A small contrastive image-text model, trained from scratch.
Training: normuon at rate 0.005, 18300 steps, batches of 256.
Data: trained on patchworks of several textures, 72500 training examples, 64.6 epochs.
Rows from block 6 of the image encoder of a small contrastive image-text model, named by matrix and row number. Rows with one number belong to one channel. Each number is 50 + 12 x the weight over its row's rms, rounded and kept within 0 to 99. All counts start at 0. After the name is the row's rms in percent of the matrix's.
Before each channel's rows are labels from the 100 images, of 14848, where the channel reaches its highest value: "responds to" is what is common among them. Only what is clearly more common there than usual is listed. The data: patchworks of several textures. In brackets: how many of the 100, against the usual share in percent.
# convs0: expand 3x3 conv (encoder.blocks.6.convs.0.weight, 256x64x3x3, each kernel summed), inputs 0-63
# convs1: project pointwise conv (encoder.blocks.6.convs.1.weight, 64x256x1x1, transposed), outputs 0-63

responds to: camouflage (29 vs 10.6); bubbly (26 vs 10.6)
convs0.249 094:63 33 42 43 73 58 38 42 60 36 34 53 36 51 76 44 44 50 69 59 69 52 60 49 73 50 48 35 42 62 47 61 37 65 43 36 44 43 66 55 39 39 20 58 43 32 44 52 39 28 33 62 60 54 49 40 51 48 52 58 55 36 62 45
convs1.249 071:55 65 53 41 72 45 56 58 56 63 52 70 33 62 53 44 34 52 33 48 47 32 50 45 28 64 27 61 36 63 59 52 38 32 46 88 52 40 53 53 64 43 53 38 48 64 55 60 58 71 51 65 55 38 56 63 55 54 36 54 52 36 39 41

responds to: spotted (33 vs 11.2)
convs0.40 102:52 50 60 32 58 42 39 60 45 66 46 23 83 66 56 48 47 64 48 31 62 43 56 52 57 62 57 45 39 38 53 46 24 42 53 74 43 58 51 35 35 54 46 67 66 52 51 55 45 55 40 60 49 48 46 70 29 52 62 37 48 70 50 34
convs1.40 067:34 07 47 38 60 43 54 42 49 65 48 43 57 58 71 51 44 67 30 53 51 44 62 63 34 37 54 51 45 38 48 48 51 34 53 49 37 43 57 43 61 54 38 59 64 64 34 66 75 53 38 51 49 40 59 37 44 40 48 33 35 31 48 37

responds to: honeycomb (53 vs 11)
convs0.72 087:55 54 50 57 60 37 44 55 49 28 35 29 44 38 38 48 33 33 44 52 57 50 27 61 40 50 40 50 39 37 32 64 45 71 65 58 41 80 51 47 42 74 48 50 55 63 46 49 46 42 42 63 45 23 43 35 54 65 64 44 63 36 46 64
convs1.72 121:77 63 37 32 50 55 40 61 52 51 40 72 63 40 66 58 60 56 77 71 51 60 45 45 62 48 59 53 48 34 48 69 40 42 43 62 46 45 59 54 66 53 60 35 49 42 57 55 40 30 58 68 56 35 63 51 50 54 64 19 48 57 67 52

responds to: spotted (40 vs 11.2); dotted (27 vs 10.8)
convs0.61 114:73 57 50 29 42 31 74 65 47 35 52 38 40 43 54 46 51 41 35 48 59 56 35 54 30 60 26 55 46 71 35 65 53 44 73 43 42 36 58 64 64 59 43 54 41 36 62 68 53 67 56 48 64 52 59 42 63 56 59 40 70 54 54 56
convs1.61 107:55 66 44 39 29 62 57 53 43 66 43 47 60 29 75 75 31 40 52 46 47 46 30 41 50 41 52 47 41 84 52 68 51 68 44 59 35 48 59 60 48 54 59 34 40 57 55 48 48 40 46 38 45 49 34 47 62 60 72 33 35 55 58 56

responds to: honeycomb (36 vs 11)
convs0.34 126:34 51 54 74 33 48 38 16 50 36 60 38 55 41 56 46 38 33 48 35 51 56 47 47 54 42 48 45 40 54 26 53 53 39 25 43 47 51 44 24 37 62 52 52 47 58 18 59 33 43 38 50 42 44 42 50 54 38 52 46 25 55 50 38
convs1.34 088:55 37 63 62 40 45 41 41 40 27 44 50 60 38 56 63 51 37 50 70 31 42 30 47 70 55 45 54 40 75 50 51 32 51 37 49 62 48 44 56 76 54 51 41 47 57 26 51 56 69 30 47 35 54 54 52 38 56 25 29 46 52 64 55

responds to: spotted (34 vs 11.2)
convs0.173 106:52 36 43 66 53 50 36 45 40 56 61 67 32 57 49 58 41 18 41 43 45 37 68 50 63 48 43 39 50 43 45 34 54 59 54 61 43 50 38 28 38 54 54 33 77 67 54 60 28 62 47 53 53 51 49 33 71 56 53 53 32 38 49 23
convs1.173 085:49 49 28 58 46 48 43 44 60 57 61 61 45 52 42 46 57 46 33 28 51 33 54 69 29 56 57 55 33 58 55 40 51 34 44 59 68 47 35 41 43 36 29 64 35 48 42 59 54 41 49 66 34 57 68 47 33 39 69 67 72 42 42 74

responds to: camouflage (29 vs 10.6)
convs0.120 095:53 63 59 37 66 53 71 39 58 46 46 57 46 29 46 48 58 53 63 60 34 62 46 68 71 63 51 42 25 54 42 51 62 39 59 59 56 35 77 40 51 42 39 57 64 55 54 46 41 60 55 51 58 41 35 36 59 42 74 22 66 48 61 34
convs1.120 127:36 42 40 64 57 56 52 54 65 70 38 60 43 41 33 43 52 66 54 37 44 45 41 43 45 61 72 67 34 16 47 43 27 47 36 62 64 51 47 73 47 52 66 61 33 47 48 51 51 56 69 43 65 52 59 65 54 67 52 55 55 45 29 38

responds to: camouflage (43 vs 10.6)
convs0.201 083:74 30 35 39 63 51 50 34 56 51 32 55 54 42 23 56 47 55 41 50 37 42 50 45 58 70 58 38 52 41 34 62 25 72 44 48 55 51 57 66 48 61 41 40 53 80 67 66 46 40 26 61 47 37 43 41 46 53 52 52 40 39 39 59
convs1.201 127:37 56 54 58 64 43 52 60 63 74 43 50 49 48 25 48 69 58 62 63 46 37 44 47 42 50 54 72 39 44 33 59 23 36 57 69 56 53 39 75 46 42 47 74 52 45 50 39 39 50 40 44 60 58 75 50 49 47 78 60 58 40 56 48

responds to: honeycomb (74 vs 11)
convs0.231 087:52 54 79 26 67 87 51 36 69 40 57 58 46 43 41 70 46 51 71 75 31 33 57 52 52 43 52 36 56 45 46 53 49 63 34 52 51 52 58 34 39 56 41 52 59 68 50 50 45 39 47 55 49 55 62 33 61 58 47 61 52 44 63 56
convs1.231 073:49 53 60 38 61 24 52 30 29 60 50 56 48 35 56 41 44 41 39 43 31 64 40 61 51 54 73 74 47 59 64 55 57 65 63 30 38 38 34 44 55 49 82 56 67 57 55 55 61 58 57 48 57 59 47 68 39 35 36 47 55 51 42 61

responds to: honeycomb (51 vs 11)
convs0.137 094:52 49 50 43 31 63 42 64 49 62 47 63 70 50 58 35 32 57 52 43 81 47 84 49 32 64 52 50 47 46 52 11 36 36 69 59 38 55 45 32 38 51 41 56 51 53 47 54 43 46 38 42 47 54 37 50 55 47 47 62 39 40 64 41
convs1.137 095:34 60 74 54 44 60 43 27 73 44 28 34 61 53 41 52 52 45 51 39 58 37 59 41 61 39 58 45 24 65 54 38 50 35 50 74 32 45 36 43 55 57 44 51 44 66 40 58 60 41 36 33 50 62 48 43 65 72 44 44 36 47 35 53